From a checkpoint of a small contrastive image-text model.
Model: encoder norm batchnorm, text encoder width 128, text encoder layers 8, text encoder activation quick_gelu.
Training: adamw at rate 0.003, 7500 steps, batches of 256.
Data: trained on simulated fluorescence microscopy of cells, 39.4 epochs.
Rows from block 7 of the image encoder of a small contrastive image-text model, named by matrix and row number. Rows with one number belong to one channel. Each number is 128 + 32 x the weight over its row's rms, rounded and kept within 0 to 255. All counts start at 0.
Before each channel's rows are labels from the 100 images, of 14848, where the channel reaches its highest value: "patch colour" is the nearest of a few named colours to the mean colour under the peak; "responds to" is what is common among them. Only what is clearly more common there than usual is listed. The data: simulated fluorescence microscopy of cells. In brackets: how many of the 100, against the usual share in percent.
# convs0: first 3x3 conv (encoder.blocks.7.convs.0.weight, 256x256x3x3, each kernel summed), inputs 86-171
# convs1: second 3x3 conv (encoder.blocks.7.convs.1.weight, 256x256x3x3, transposed, each kernel summed), outputs 86-171

patch colour: purple (26 vs 3)
responds to: few cells (100 vs 24.8); cells: one or two (100 vs 24.8); ring around the nucleus (53 vs 12.3); long thin cells (33 vs 13.2)
convs0.102 [164 128 154 129 140 198 145 131 145 147 129 189 135 121 197 125 128 156 127 129 141 137 123 189 155 137 147 128 128 165 255 132 142 128 146 140 158 133 132 209 136 121  99  96 144 127 119 128 113 124 166 128 144 124 190 126 152 151 166 119 109 132  76 128 210 128 142 122 126  66 124 150 152 164 102 192 161 133 161 139 128 128 133 178 131 124]
convs1.102 [128 140 128 134 132 125 134 122 117  51 131 121 109 100 128 128 128 122 124 136 104  99 103 210 128  32 132 132 142 128 134 104 121 135 131 106 129  99 128 131 129 127 128 123 128 125 113 128 125 129 128 128 140 128 105 140 141 126  94 120  87 122 120 128  68 128 128 138 125  99 116 128 113 134 129  59 197 128 128 121 138  88   8 158 111 136]

patch colour: blue (60 vs 2.9)
responds to: few cells (100 vs 24.8); cells: one or two (100 vs 24.8); vacuoles (55 vs 12.6); bright spots (41 vs 12)
convs0.54 [155 128 128 151 127 128 182 125 128 172 143 128 128 117 115 120 128 131 124 128 129 128 103 106 153 132 134 115 135 122  19 124 130 130 117 129 128 131 130  94 144 128 243 126 128 121 113 129 125 132 133 139 128 128 128 128 122 128 138 122 128 183 255 134 128 158 128 128 125 124 128 128 130 128 125 141 132 132 128 128 223 125 128 111 139 121]
convs1.54 [255 128 128 133 128 130 135 128 128 181 132 128  79 214 113 131 128 128 115 128 137 128 105 103 128 123 128 107 137 131 122 130 134 177 132 120 101 107 131 130 130 128 189 129 131 116 128 149 123 128 128 128 127 132 132 128 129 128 114 129 125 125 128 128 114 123 124 117 125 133 134 127 111 128 123 110 146 139 123 128 128 128 110  93 123 128]

patch colour: brown (30 vs 11.7)
responds to: long thin cells (70 vs 13.2); few cells (59 vs 24.8); cells: one or two (59 vs 24.8)
convs0.69 [128 128 165 123 105 176 228  93 132 136 122 128 121 107 150  89 128 128 138 137 141 152 134 115 127 154 137 153 125 170 134  94 113 110 128 110 147 159 128 124 101 128  52 141 143 110 138 134  78 135 226 121 143 128 202 121 185 128 177  77 114 123  65 142 255 121 151 114 119  87 184 205 142 115  99 122 140 131 182 107 132 103 170 141  67 110]
convs1.69 [  0 128 128 121 122 123 130 136  88 150 121 136 120  64 119 100 120 140 140 120  56  42  86  87 128   7 129 100 130 142 128  94 134 121 113 164  60 121 120 144 128 137 150 121  80 151 104 123 138  90 115 117  99 132  84  99 111 131  89 108 119 152 137 128 173 104 142  48 130  73 148 117 110 110 119 117 134 100 148 134 128 132  38 132 114 109]

patch colour: blue (28 vs 2.9)
responds to: few cells (100 vs 24.8); cells: one or two (100 vs 24.8); smooth cytoplasm (56 vs 12.1); vacuoles (39 vs 12.6)
convs0.154 [166 128 153 155 124 163 200 128 151 171 140 143 136 115 154 114 128 168 128 136 125  71 105 136 160 149 156 140 128 152  63 128 137 128 131 145 149 138 153 164 146 123 175  95 130 136 120 129 110 137 178 139 139 128 210 117 137 128 170 118 121 181 168 142 202 133 134 100 113  84 131 163 138 146 102 163 140 130 145 141 210 113 128 125  91 135]
convs1.154 [199 128 137 136 128 162 119 124 121 158 134 122  95 196 128 133 112 128 106 128 110 113  86 147 128  14 129 133 128 117 135 120 124 186 186 130 108 113 135 146 128 151 166 122 120 124 115 146 128 120 128 119 123 147 128 137 142 125 128 128  99 112 115 138 108 102 128 125 118 103 120 128 116 128 112  67 213 145 120 128 128 100  22 125  98 129]

patch colour: purple (27 vs 3); grey (26 vs 1.2)
responds to: few cells (100 vs 24.8); cells: one or two (100 vs 24.8); long thin cells (97 vs 13.2)
convs0.94 [125 128 132 122 128 128 140 124 174 181 131 135 128 125 132 226 128 130 128 128 142 132 126 140 158 129 127  91 128 146 206 148 132  91 158 128 142 111 126 231 124 134  79 123 128 124 128 126 141 128 128 116 133 123 147 123 124 130 151 117 118 108  52 122 151 110 128 125 147 122 125 153 128 129 120 139 141 134 149 132 131 133 122 163 123 133]
convs1.94 [ 19 145 148 124 134 124 125 123 131 165 128 119 107  99 138 107 135 126 193 130 128 129 133 161 128 120 127 149 128 125 124 131 121 124 128 139 145 127 125 210 133 124 128 128 123 143 128 152 127 111 128 192 128 124 126 128 184 126 115 139 155 117  90 115 113 128 128 128 129 135 132 128 128 104 150 126 156 128 113 124 151 157 127 147 132 144]

patch colour: brown (29 vs 11.7)
responds to: cells: three to five (56 vs 25.4)
convs0.212 [134 128  92  86  72 178 157  82  96 165 119 128  55 128 117  44 128 112 110 127  79 160 118 128 100 107 128 115 117 114 128  79 103  69 128  89 125 140 128  60 128 133  79 104 136 111  98 113 112  82 170 104 124 118 184 128 227 128  89 105 158 130  98 128 255 115 131  84 130 161 108 146  98 147 109 108 128 110 117  38 108 127 119 128  38 100]
convs1.212 [128 128 144 140 128 156 136 128 125 142 125 137  97 141 113 120 125 125 121 120 127 161 113 103 154 181 128  89 108 141 140 131  93  68 143 128 103 141 105 130 136 135 138 105 124 113  52  71 134 138 122 126 128 120 128 128 117 130 111  97 113 113 205 122 130 121 134  55 135  78 147 142  95 128 108 171  62 128 144 161 128  86 133 118 139 116]

patch colour: purple (26 vs 3)
responds to: ring around the nucleus (82 vs 12.3); cells: three to five (57 vs 25.4)
convs0.222 [128 130 117 149 117  58 135  92 125  90 130 103  67  79 177 127 133 128 151 113 118  97  48 168 109 162 159 119 123  92   3  82 103 110 136  43 120 147 133 112 143 128 127 113 111  90 111 117  98 102  82 134 132 156 113 118 147 140 115  86 106 155 128 150  71 122 103 113  97 103  89 117 128 139 132 136 140 140 107 139  92  63 117 119 116  78]
convs1.222 [225 112 135 111 124 111 149 140 152  76 118 137  64 136  87 134 123 130 107 127 168  98 129 240 111 132 121 117 139  82 116 125  94 163 162 116 141  89 126 140 128 128 114 121 159 127 176 151 115 121 131 128 152 141 158 151 137 133  99 109 123 128 111 127 212 133 123 115 135 136 102 126  89 128  88 141 173 126 124 117 115 124  81 165  97 120]

patch colour: purple (29 vs 3)
responds to: few cells (100 vs 24.8); cells: one or two (100 vs 24.8); fragmented nuclei (57 vs 12.3)
convs0.85 [157 128 131 125 127 134 130 127 128 128 142 189 128 121 156 136 132 161 128 121 136 123 128 164 121 127 159 114 123 149 255 116 128 130 155 118 133 128 128 138 122 127 123 122 131 133 133 141 119 128 134 127 120 128 162 118 143 176 137 123 128 114 117 132 160 128 107 125 127 124 120 141 130 128 128 188 159 140 142 145  73 120 125 155 121 123]
convs1.85 [123 126 131 136 126 133 121 124 106   0 128 128 115  79 128 128 128 131 128 128  90 129 118 224 116 117 127 135 137 109 116 117 114 149 156 124 145 116 124 110 124 128 156 128 125 133 116  77 135 136 126 128 148  98 105 128 134 128 104  84  67 128 120 116 109 128 128 116 123 131 111 128 113 140 124 123 200 128 125 116 149 108 114 159 125 128]

patch colour: brown (35 vs 11.7)
responds to: few cells (97 vs 24.8); cells: one or two (97 vs 24.8); fragmented nuclei (62 vs 12.3)
convs0.14 [128 128 149 133 159 142 149 122 122 145 128 128 157 136 182  15 128 148 177 143  61 184 139 190 142 138 135 195 128  61  98 121 157 103 128 143 137 151 128 184 151 118  73 144 156 133 114 138 102 122 130 141 149 128 192 124 215 128 112 112 195 147 111 139 212 128 180 123 108 137 164 147 152 155 164 128 148  83 166 107 144 167 188 143 123 128]
convs1.14 [193 127 132 128 125  63 143 118 108 115 115 128 117 190 128 132 117 122  83 134  59  87 154 134 141  31 131 167 147 140 121 135  90 120 116 114 147 103 107 159 142 123 128  96 100  96  86 128 128 128 125 125 128 121 132 143 118 146 104 147 116 131 128 130  35 128 128 154 125  70  77 116 137 143 111  98 123 153  94 136 141 111   0 144 103 125]

patch colour: blue (26 vs 2.9)
responds to: vacuoles (89 vs 12.6); few cells (88 vs 24.8); cells: one or two (88 vs 24.8)
convs0.150 [137 128 170 132 114 201 195 102 123 174 128 160 133 102 169 117 128 155 167 134 161  99 124 118 176 166 137 184 128 138 122 109 155 119 128 136 183 164 133  65 120 128 133 126 163 114 137 146 101 142 193 147 160 128 246 134 183 128 196  88 107 120 140 156 236 181 156 108 112  58 162 182 139 132 104 129 138 128 179 118 200 101 172 114 103 123]
convs1.150 [174 128 128 125 106 146 124 128 155 161 132 128 107  85 120 112 125 137 135 126  79  63  71 112 132   0 128 114 132 142 128  95 139 114 111 142  58 122 133  86 135 128 214 125  95 125  95  83 132 108 119 128 128 153  74 130 131 126  89 115 117 122 139 134 148 128 139 110 128  53 134 128 104  91 110  68 151 104 148 128 129 111  10 111  94 126]

patch colour: purple (37 vs 3)
responds to: few cells (100 vs 24.8); cells: one or two (100 vs 24.8); ring around the nucleus (61 vs 12.3); fragmented nuclei (30 vs 12.3)
convs0.194 [128 128 135 131 143 184 146 123 132 108 128 137 127 122 185 108 128 169 119 133 136 114 124 186 131 152 152 128 128 148 205 128 123 132 143 140 141 133 128 210 128 110  41 100 143 126 124 124 119 124 170 124 145 128 213 119 161 151 158 116 112 141  77 128 214 111 146 103 125  83 139 162 140 153 108 190 157 116 149 140  99 127 137 210 128 123]
convs1.194 [128 133 128 132 134 106 131 124 115  40 128 120 118 137 128 131 128 124  88 141  96 111 106 224 132  83 138 132 146 109 128 108 101 152 186 105 122 109 123 152 123 123  88 109 116 118  99 135 126 133 121 128 137 110 119 137 152 128  99 122  94 133 128 129  70 128 123 140 125  96 108 128 110 149 128  92 216 157 121 128 130 104   6 168 103 125]

patch colour: brown (28 vs 11.7)
responds to: long thin cells (69 vs 13.2); cells: six to nine (67 vs 24.8)
convs0.184 [128 112 121 127 107 177 149  99 128 134 128 128 116 114 117 128 128 125 134 122 106 123 119  72 128 141 124 136 128 162 203 106  62  83 120 117 141 154 128  88  90 128 128 113 124 101 128 155  91 125 220 103 142 123 179 122 182 120 140  95  79  70 119 123 239 119 128  89 149 107 148 179 117 111 120 128 131 112 139 115  73 112 121 123  62 103]
convs1.184 [  0 128 122 133 118 137 128 138 103 144 116 134 148  94 125  84 119 128 136 119  85 103 128  81 116  98 128 107 136 128 139 119 155  95 109 148  89 118 119 115 124 132 195 134 102 185 144 119 128 110 127 109 114 134  97 105  76 128 145 108 114 137 128 134 157  31 136  58 135 117 162 128 133 113 135 137  96 116 129 132 128 132 134 128 130 128]

patch colour: brown (43 vs 11.7)
responds to: few cells (100 vs 24.8); cells: one or two (100 vs 24.8); fragmented nuclei (30 vs 12.3)
convs0.80 [150 128  80  64  78  30 139  60 128 101 127 130 102 119 120 148 128 128 113 128 125 140  97 202 147  95 128  82 117 193  78 128  93 120 128 117   0 136 128 135 129 128 123 176  99 112 142  77 126 109  67 151 188 128  45 156 158 128  88 128 143 143 135 118  50 128  98 217 105 210  58 127 118 103 150 153 102 128 113  93 156 141 133 142  93 115]
convs1.80 [169 162 128 129 132  17 136 128 136  34 117 128 142 139 139 150 156 125 103 134   0 150 115 158 125 157 124 137 125  76 135 128 112  53 139  97 128  84 114  75 136 128  47 112 177  95  90 115 128  86 125 128 193 107  98 128 128 133  84 132 110 128 104 115  68 152 128 123 121 115  70 128 101 141  84 144 140 128 125 117 128 168 112 135 134 125]

patch colour: purple (32 vs 3)
responds to: smooth cytoplasm (100 vs 12.1); few cells (100 vs 24.8); cells: one or two (100 vs 24.8)
convs0.205 [128 128 128 139 131 130 164 133 204 128 128  61 128 128 128 161 128 131 110 128 132 128 128 133 131 132 144  92 128 161 141 131 133 128 173 128 128  94 152 255 128 109 132 119 122 136 128 127 141 128 154 117 128 126 165 117 125 154 128 138 128 134 121 118 180   0 128 127 139 128 117 128 128 128 121 131 172 129 128 150 133 126 121 178 131 176]
convs1.205 [  0 128 134 105 138 124  62 126 116 150 128  72 118 181 128 128 137 126 130 134 127 129 126 159 125 123 128 166 125  97 125 137 126 162 235 125 126 128 126 234 138 128  60 128 135 173 127 223 127 128 133 128 128 107 138 128 198 128 121 156 111  93  78 132  51  46 103 139 128 128 131 126 115 147 140 117 148 182 106 107 128 128 122 159 114 132]

patch colour: brown (28 vs 11.7)
responds to: few cells (100 vs 24.8); cells: one or two (100 vs 24.8); bright spots (71 vs 12)
convs0.203 [128 128 130 128  81  52 175 123 146  65 147 117  99 155 101 163 128 154 115 148 167 126 139 136 129 128 117  60 120 196 113 149 102 117 128 108  28 153 128  86 167 128 128 152 134  54 122  91 136 137  52 140 175 128  40 121  91 128 114 112 156 128 109 128  43 118  49 223 121 192  85 128 127 118 143 141 131 157 124  99 229 134 122 152  85 151]
convs1.203 [141 140 138 125 128   0 133 124 153  96 124 128 112 136 118 111 160 107 128 147  44 141 128 123 123 120 109 156  83  46 105 113 120 100 134  92 128  79 108  75 143 114 128 154 199  79  33 139 122 112 151 128 136 136 150 126 162 152  72 148 102 154 128 128  51 172 128 164 146 113  94 128 100 134 122 117 198 121 117 117 128 168 128 135 126 133]

patch colour: brown (28 vs 11.7)
responds to: few cells (65 vs 24.8); cells: one or two (65 vs 24.8); ring around the nucleus (39 vs 12.3)
convs0.132 [106 128 146 116 108 199 189 105 106 128 128 141 135  94 177  67 128 128 140 134 116 140 135 152 128 137 128 185 128 168  60  96 128 128 128 123 177 130 128  78 132 128  14 168 131  94 144 102  80 129 189 134 137 138 195 117 172 128 151 106 123 128  92 138 233 128 149 131 115  96 138 155 119 127 117  81 128 119 153 107 128 110 185 159  84  81]
convs1.132 [124 128 131 128 124 155 109 130 145 119 116 147 118  84 100 118 128 136 107 123  94 113 103 120 138  29 131 138 148 133 135  80  77 117 128 128  96 136 128  98 138 132 128 113 137 109  79 146 133  98 128 116 128 130  60 145 141 131 136 126  82 139 144 140  64 131 141  45 129  42 128 128 127 117 122 105 136  85 153 140 128 117   1 128  95 129]

patch colour: purple (26 vs 3)
responds to: few cells (100 vs 24.8); cells: one or two (100 vs 24.8); fragmented nuclei (93 vs 12.3)
convs0.3 [118 128 128 144 128 125 130 133 113  51 162 143 118 121 142  98 128 161 120 124 141 117 125 154  16 130 155 103 131 141 255 126 117 154 141 107 128 122 134 123 126 121 104 103 135 123 121 114 144 125 163 128 125 141 130 130 133 153 134 135 124 146 128 132 150 119 121 112 115 120 114 137 128 128 128 169 142 128 130 144   7 120 122 196 130 119]
convs1.3 [149 118 128 140 126 128 128 126  82   0 128 132 133 127 124 144 128 128  83 130 118 130 116 198 128 125 141 131 140 110 124 110 108 229 189  99 130 128 129  95 116 128 131 128 127 123 114 121 137 151 127 100 132 126 128 128 126 128 124  69  54 144 127 128 131 157 128 135 126 141 100 128 117 166 124 128 188 128 117 126 117 105 108 140 109 107]

patch colour: purple (28 vs 3)
responds to: few cells (100 vs 24.8); cells: one or two (100 vs 24.8); long thin cells (97 vs 13.2)
convs0.231 [123 128 161 128 114 188 212 115 134 128 128 150 120 109 169 123 128 145 120 136 152 114 118 126 153 155 149 130 128 172 192 106 116 114 130 144 163 146 128 135 134 128  68  99 137 134 132 110 111 144 208 116 143 134 239 127 167 152 203  84  81 135  78 133 255 105 153  70 155  72 150 183 128 133  91 168 147 122 183 133 128 118 128 195  98 113]
convs1.231 [  0 132 151 128 146 115 128 128 101 119 131 132 115  83 122 113 128 135 128 150  98  89  96 123 135  29 129 120 150 164 118  76 144 209 134 116  45 120 131 191 125 112 128 114 114 142  94 170 128  89 121 126 125 128  78 130 147 128 107 131 125 138 128 136 110 145 128 114 133  68 131 128 131 111 129 108 169 137 138 128 128 132  11 152  99 126]

patch colour: brown (32 vs 11.7)
responds to: cells: three to five (77 vs 25.4)
convs0.213 [111 128 155 124 105 182 176 104 106 137 128 143 131 110 120   1 128 128 149 150  83 144 150 128 128 146 124 193 128 106 105  74 153 105 122 154 161 160 128  48 135 141  96 206 141 130 128 120  89 139 184 131 124 128 195 140 237 128 149  72 153 119 105 128 255 128 172 103 116 102 152 178 142 146 148 102 123 122 176 106 101 149 153 133 100 120]
convs1.213 [ 52 128 127 116 113 135  89 132 104 127 120 134 120 116 125 119 124 121 136 105  70  83 149  70 114 109 131 121 140 175 135 113 103  86  99 151  62 112 128 104 118 122 193  86  77 156 107  94 135 116 128 122 128 124 110 126 116 128 117 156 157 141 138 121 105  78 128  95 133  48  96 128 127  92 124 157  65 125 152 134 128 100  52 128  94 117]

patch colour: brown (32 vs 11.7)
responds to: few cells (100 vs 24.8); cells: one or two (100 vs 24.8); long thin cells (70 vs 13.2)
convs0.246 [132 128 161 129 130 198 226 118 158 154 128 134 166 113 147 120 128 132 143 134 145 150 127 128 213 155 135 160 128 175  20 115 148 106 128 162 176 139 128 151 147 132  54 130 119 120 151 134 122 161 181 128 148 128 184 129 198 128 178 102 122 144 117 128 227 128 159 114 135  87 154 173 148 146 103 122 134 126 152 125 199 127 183 158 130 121]
convs1.246 [ 47 128 127 120 132  88 144 128 130 206 132 128  93 120 128 122 125 128 150 132  90  90 109 105 134  29 130 121 150 153 132 114 116 121 128 124  62  89 128 185 122 120 122 110 102 128 121 148 128  69 134 127 128 128  89 136 147 123  67 174 172 126 145 128  52 115 135 127 124  61 123 126  97 106 131  70 157 122 144 128 128 160  13 128 111 143]

patch colour: purple (32 vs 3)
responds to: long thin cells (100 vs 13.2); few cells (100 vs 24.8); cells: one or two (100 vs 24.8)
convs0.53 [128 128 162 131 116 183 222 119 148 172 122 128 131 115 159 157 128 128 119 127 176 115 121 134 189 164 135 128 125 192 128 122 130 106 128 127 162 138 128 199 122 128  73 103 129 126 143 134 111 121 226 118 149 128 239  94 151 134 198 100 105 128  80 133 255 105 143 108 133  64 136 188 144 135  88 147 151 132 194 128 160 122 128 140 113 123]
convs1.53 [  0 141 136 126 130 131 122 123 137 215 140 128 105  94 123 107 128 128 170 145  90 100  87 124 145  35 128 128 129 157 124  92 136 148 136 141  75 119 130 239 128 127 128 120 114 127 108 159 130  91 119 139 128 135  91 130 165 123  81 147 125 127 128 138 125 110 128  94 129  70 138 128 107  80 131  72 174 128 140 128 138 147  37 135 120 133]

patch colour: blue (39 vs 2.9); purple (26 vs 3)
responds to: few cells (100 vs 24.8); cells: one or two (100 vs 24.8); fragmented nuclei (39 vs 12.3); ring around the nucleus (29 vs 12.3)
convs0.38 [194 128 159 142 133 203 178 128 158 159 124 145 125 108 185 117 128 158 122 130 163 124 110 169 177 147 137 152 128 176 178 113 137 120 136 145 156 149 145 194 138  99 128  88 148 126 135 137 109 125 205 134 150 128 255 130 159 128 184 103  95 127 122 137 255 122 151  77 125  68 150 178 142 140  98 163 152 123 189 136 134 117 123 126 130 128]
convs1.38 [ 66 128 136 125 128 126  98 125 116 119 132 122 123 110 123 116 128 128 133 128  91 101  64 195 128  19 122 135 140 134 136  70 119 134 167 130  78 116 133 149 132 126 122 105 128 127 110 128 124 128 121 128 151 128  85 128 153 124 102 114  84 115 120 131 101  65 120 121 128  49 122 128 113 136 122  30 196 136 134 122 132  66   0 132  98 128]

patch colour: brown (39 vs 11.7)
responds to: fragmented nuclei (97 vs 12.3); few cells (92 vs 24.8); cells: one or two (92 vs 24.8)
convs0.250 [128 128 153 120 135 106 128 139 128 128 145 146  70  95 159  99 128 138 128 131  93  76 128 128 140 117 128 141  90 118 128 117  98 154 157  94  26 125 153 107 128 105 140  91 102  66 121  62  79 107  71 128 158 128  42 115 183 128 124  86 155 130 128 124  59 116 125 139  55 119 131 141 116 139 128 186 182 103 121 146 128 115 142 147  92 169]
convs1.250 [164 141 135 128 128   0 137 124 241   0 128 136 111 157 117 143 123 116 138 128 141 158  83 150 146 118 123 134 166  82 113  97 115  63 121 115  97 129 128 123 134 140 126 126 197 101  78 239 136 101 133 141 144 121 172 139 131 123  97 119  72 133 111 135 132 181 114 246 128 147 126 122 141 128 138 128 110 156 113 118 128 103 114 120 129 122]

patch colour: purple (30 vs 3); blue (27 vs 2.9)
responds to: few cells (100 vs 24.8); cells: one or two (100 vs 24.8); smooth cytoplasm (93 vs 12.1)
convs0.33 [128 128 150 147 146 163 255 127 159 158 128 128 177 113 173 120 128 146 128 131 132 137 113 136 184 138 135 141 128 171   0 134 152 120 128 149 150 144 133 171 156 114 142 147 151 130 129 138 116 165 177 129 156 138 216 117 176 128 172 118 118 183 142 134 220 128 147 120 135  70 137 156 146 117  97 124 135 114 151 135 255 127 138 128 134 138]
convs1.33 [157 134 146 133 136 151 140 125 133 204 124 128  84 174 122 123 121 128  98 138  90  99  75 119 146   8 128 109 131 115 120 111 128 159 146 124  96 110 137 164 128 120 128 106 118 128 103 183 128 100 108 124 133 141 114 136 146 128 120 142 128 125 132 150  81 117 131 101 133  93 119 126 115 130 119  50 189 134 101 128 128 130   0 123 117 128]

patch colour: purple (27 vs 3)
responds to: few cells (100 vs 24.8); cells: one or two (100 vs 24.8); long thin cells (37 vs 13.2)
convs0.74 [187 128 147 148 139 126 163 115 183 255 119 158 132 118 142 156 133 132 156 134 122 138 124 123 223 135 141 175 128 101 120 115 149  90 134 149 150 149 125 165 133 128 130 141 144 123 151 157 126 120 147 128 143 128 182 105 151 135 163 101 149 120 121 128 145 158 148 160 138 112 142 153 140 127 124 147 138 131 167 128 255 137 149 109 131 123]
convs1.74 [143 128 128 114 135 130 128 128 141 240 117 128 104 104 128 111 125 128 156 128 102 100 121 116 129   4 124 128 126 132 120 147 139  42 128 143 130 122 131 128 147 125 163 141  99 128 136 114 114 103 123 145 138 127 118 128 136 128 108 130 134 112 121 128 135 128 130 124 125  98 124 124 105 104 135  83 197 108 116 128 141 123  14 122 123 134]

patch colour: blue (72 vs 2.9)
responds to: few cells (100 vs 24.8); cells: one or two (100 vs 24.8); bright spots (68 vs 12)
convs0.62 [100 128 151 132 129 189 181 128 124 111 128 172 133 125 186  96 128 136 149 126 147 138 131 159 144 163 149 178 138 119 123 118 165 134 128 139 178 150 120  35 151 128  53 134 171 132 133 133 112 131 178 131 151 128 208 115 163 128 164 126 128 190 128 143 182 199 185 116 110  83 163 159 137 156 119 173 140 121 161 148 185 143 164 170 122 127]
convs1.62 [255 148 136 126 137 127 175 119 136 115 128 137  99 118 111 128 128 127  87 141 115  81  81 131 167   3 130 128 137 121 135  99 117 164 135 114 106 105 121  99 119 128 154 127  88  90 100 126 125  96 107 118 128 134 113 152 135 138 107 135 114 159 150 136 108 220 135 146 128  70 122 128 108 128 105  51 202 120 123 130 128 137   0 144 103 123]

patch colour: brown (33 vs 11.7)
responds to: ring around the nucleus (64 vs 12.3); cells: three to five (52 vs 25.4)
convs0.67 [128 128  77 104  86 112 128  74 109 128 125 128  53 133 127 116 128 123 114 105  82 124  73 178 142 122  90  80 120 139  41 100 112 119 128 101 128 130 126 128 128 128 101 116 135  86  94  54 102  93 143 114 108 123 178 120 223 128 142  80 114 137 138 135 172  96 115 106  97 114  63 105 114 128 112 128 119 141 142  44 105 109  99 143  66  78]
convs1.67 [255 120 128 125 134 102 158 132 151  87 132 150 120 162 112 162 128 128 117 128 120 203  85 195 128 164 128 118 184 215 128  94  97 111 139  93 143 146 142 138 101 129  61 109 154  98  90 153 121 150 128 123 177 128 128 153 134 128  83 119 107 139 128 124 143 116 128   0 128 118  71 154 110 136  96 129 122 141 145 128 136  98 121 128 128 111]

patch colour: green (31 vs 6.3)
responds to: ring around the nucleus (61 vs 12.3); few cells (50 vs 24.8); cells: one or two (50 vs 24.8)
convs0.249 [144 128 119  89 109 147 163  50 128 128 116 117 144 134 116  56 128 111 138 139 100 165 132 222 128 109 113 174 128 156  50 104 175 128 128 159 138 128 128 156 128 128 141 169 181 114 123 126  88 129 112 134 126 138 127 125 179 128 135  62 193 124 128 148 179 106 154 221  85 200 151 140 166 142 188 110 128 118 128  94 128 126 169 156 101 106]
convs1.249 [219 128 121 121 139  96 135 132 129  97 128 134 108 120 144 128 117 128 116 153  31  81  94 160 128 132 143 136 123  95 135 113  84  41 115 104  86  35 123  87 128 128  25 128 124 119  81 119 128 116 128 128 141 123 137 138 112 133 110 147 111 109 107 123 142  69 130 114 114 100 100 141 102 128 108 128 128 128 117 119 123 136 107 120 131 128]

patch colour: purple (25 vs 3)
responds to: cells: three to five (68 vs 25.4); fragmented nuclei (35 vs 12.3)
convs0.204 [128 128 172 122  87 187 221 107 128 138 118 128 136 114 145  31 128 128 162 133 136 165 150 105 135 142 129 181 128 160 128 104 151 111 128 108 150 163 128 119 118 128  93 163 138 113 174 152 100 139 193 128 184 128 215 137 255 128 150  70 139 116 111 159 220 128 172 138 118  95 198 189 163 119 131 106 120 114 158 102 128  97 173 128 110 117]
convs1.204 [ 72 121 128 121 112 143 128 138 134 155 110 135 119  86 114 118 117 128 128 128  34  63 110  73 121   0 128 111 154 128 128 106 129  74 110 173  65 128 121 100 130 134 159 134  90 185  74 128 133  87 110 121 118 140  81 113 100 135 109 100 132 128 128 122 161  70 148  63 128  67 138 110 104 105 111 103 120  76 128 132 128 123  23 128  90 112]

patch colour: purple (27 vs 3)
responds to: few cells (100 vs 24.8); cells: one or two (100 vs 24.8); ring around the nucleus (59 vs 12.3); fragmented nuclei (39 vs 12.3)
convs0.41 [121 128 128 139 150 128 137 139 128 109 136 154 125 123 198  58 128 152 128 127 125 133 140 255 106 128 139 189 141  74 106 127 156 136 128 118 144 145 134 136 162 100 128 138 163 164 128 121 120 107 134 133 141 135 184 128 157 128 128 126 167 185 128 141 139 154 132 162  72 108 144 126 135 157 141 142 140 119 143 143 117 156 147 151 139 129]
convs1.41 [255 127 128 130 133 136 137 128 122  86 125 122 116 177 128 151 119 114  66 132  95 108 122 192 132  46 144 152 140  98 101 131 103 130 158 111 157 108 128 121 111 125 113 116 108 107  99 124 133 147 132 128 141 128 141 156 133 134 135 142  89 128 113 131  99 137 129 175 128  96 108 128 104 169 115  87 212 131 100 128 132  94   3 140 118 118]

patch colour: brown (29 vs 11.7)
responds to: cells: three to five (74 vs 25.4)
convs0.188 [178 135 143 114 155 125 187  73 128 148 113 135 133  76 132 128 128 114 128 121 117 106  90  96 128 155 148 119 106  36 183  45 109  74 128 115 104 171 121 143 128 141 128 105 139 138 123 143 109 128 167  98 132 125 197 118 167 133 136  76 125 128 112 123 194  92 134  80 165 121 142 152 127 128 110 172 128 127 152 120 128 119 121 157 104  39]
convs1.188 [  0 136 142 139 133 163 146 127  46 220 140 133 117  96 131 116 128 128 159 133 175  81 112  59 128 150 128 129 124  86 136 112 141 200 137 156  36  92 117 242 124 128 139 136 108 131 204  34 138  80 136 120 103 119 108 110 129 140 120 128 128 103 146 105 160 115 137 108 143  98 161 131 124  90 139 158 141 144 179 128 128 137 119 133 116 131]

patch colour: blue (76 vs 2.9)
responds to: few cells (100 vs 24.8); cells: one or two (100 vs 24.8); fibres (51 vs 12.7); bright spots (41 vs 12)
convs0.145 [ 45 128 133 119 125 128 173 128 121  66 151 180 119 116 128 133 128 128 110 127 190 125 127 128 108 130 162  98 137 131 116 132 128 130 115 115 162 122 112  27 157 173  22 107 136 128 128 113 143 130 148  87 130 128 150 128  99 128 143 123 119 183 126 138 134 161 131 118 152 108 128 133 113 140  91 177 163 128 133 139 136 133 128 255 128 122]
convs1.145 [128 148 137 133 144 132 175 122 128  78 130 143 128 126 128 163 128 134 111 128 124 133 130 114 160 117 162 124 148 131 112 125 117 217 128  51 128 128 115 128 122 129  61 126 122  95 124 198 142  85 128 125 128 133 127 160 132 128 118 180 182 194 167 149 128 255 133 135 133 128 123 130 125 128 131 130 180 128 132 140 120 179 112 152 128 124]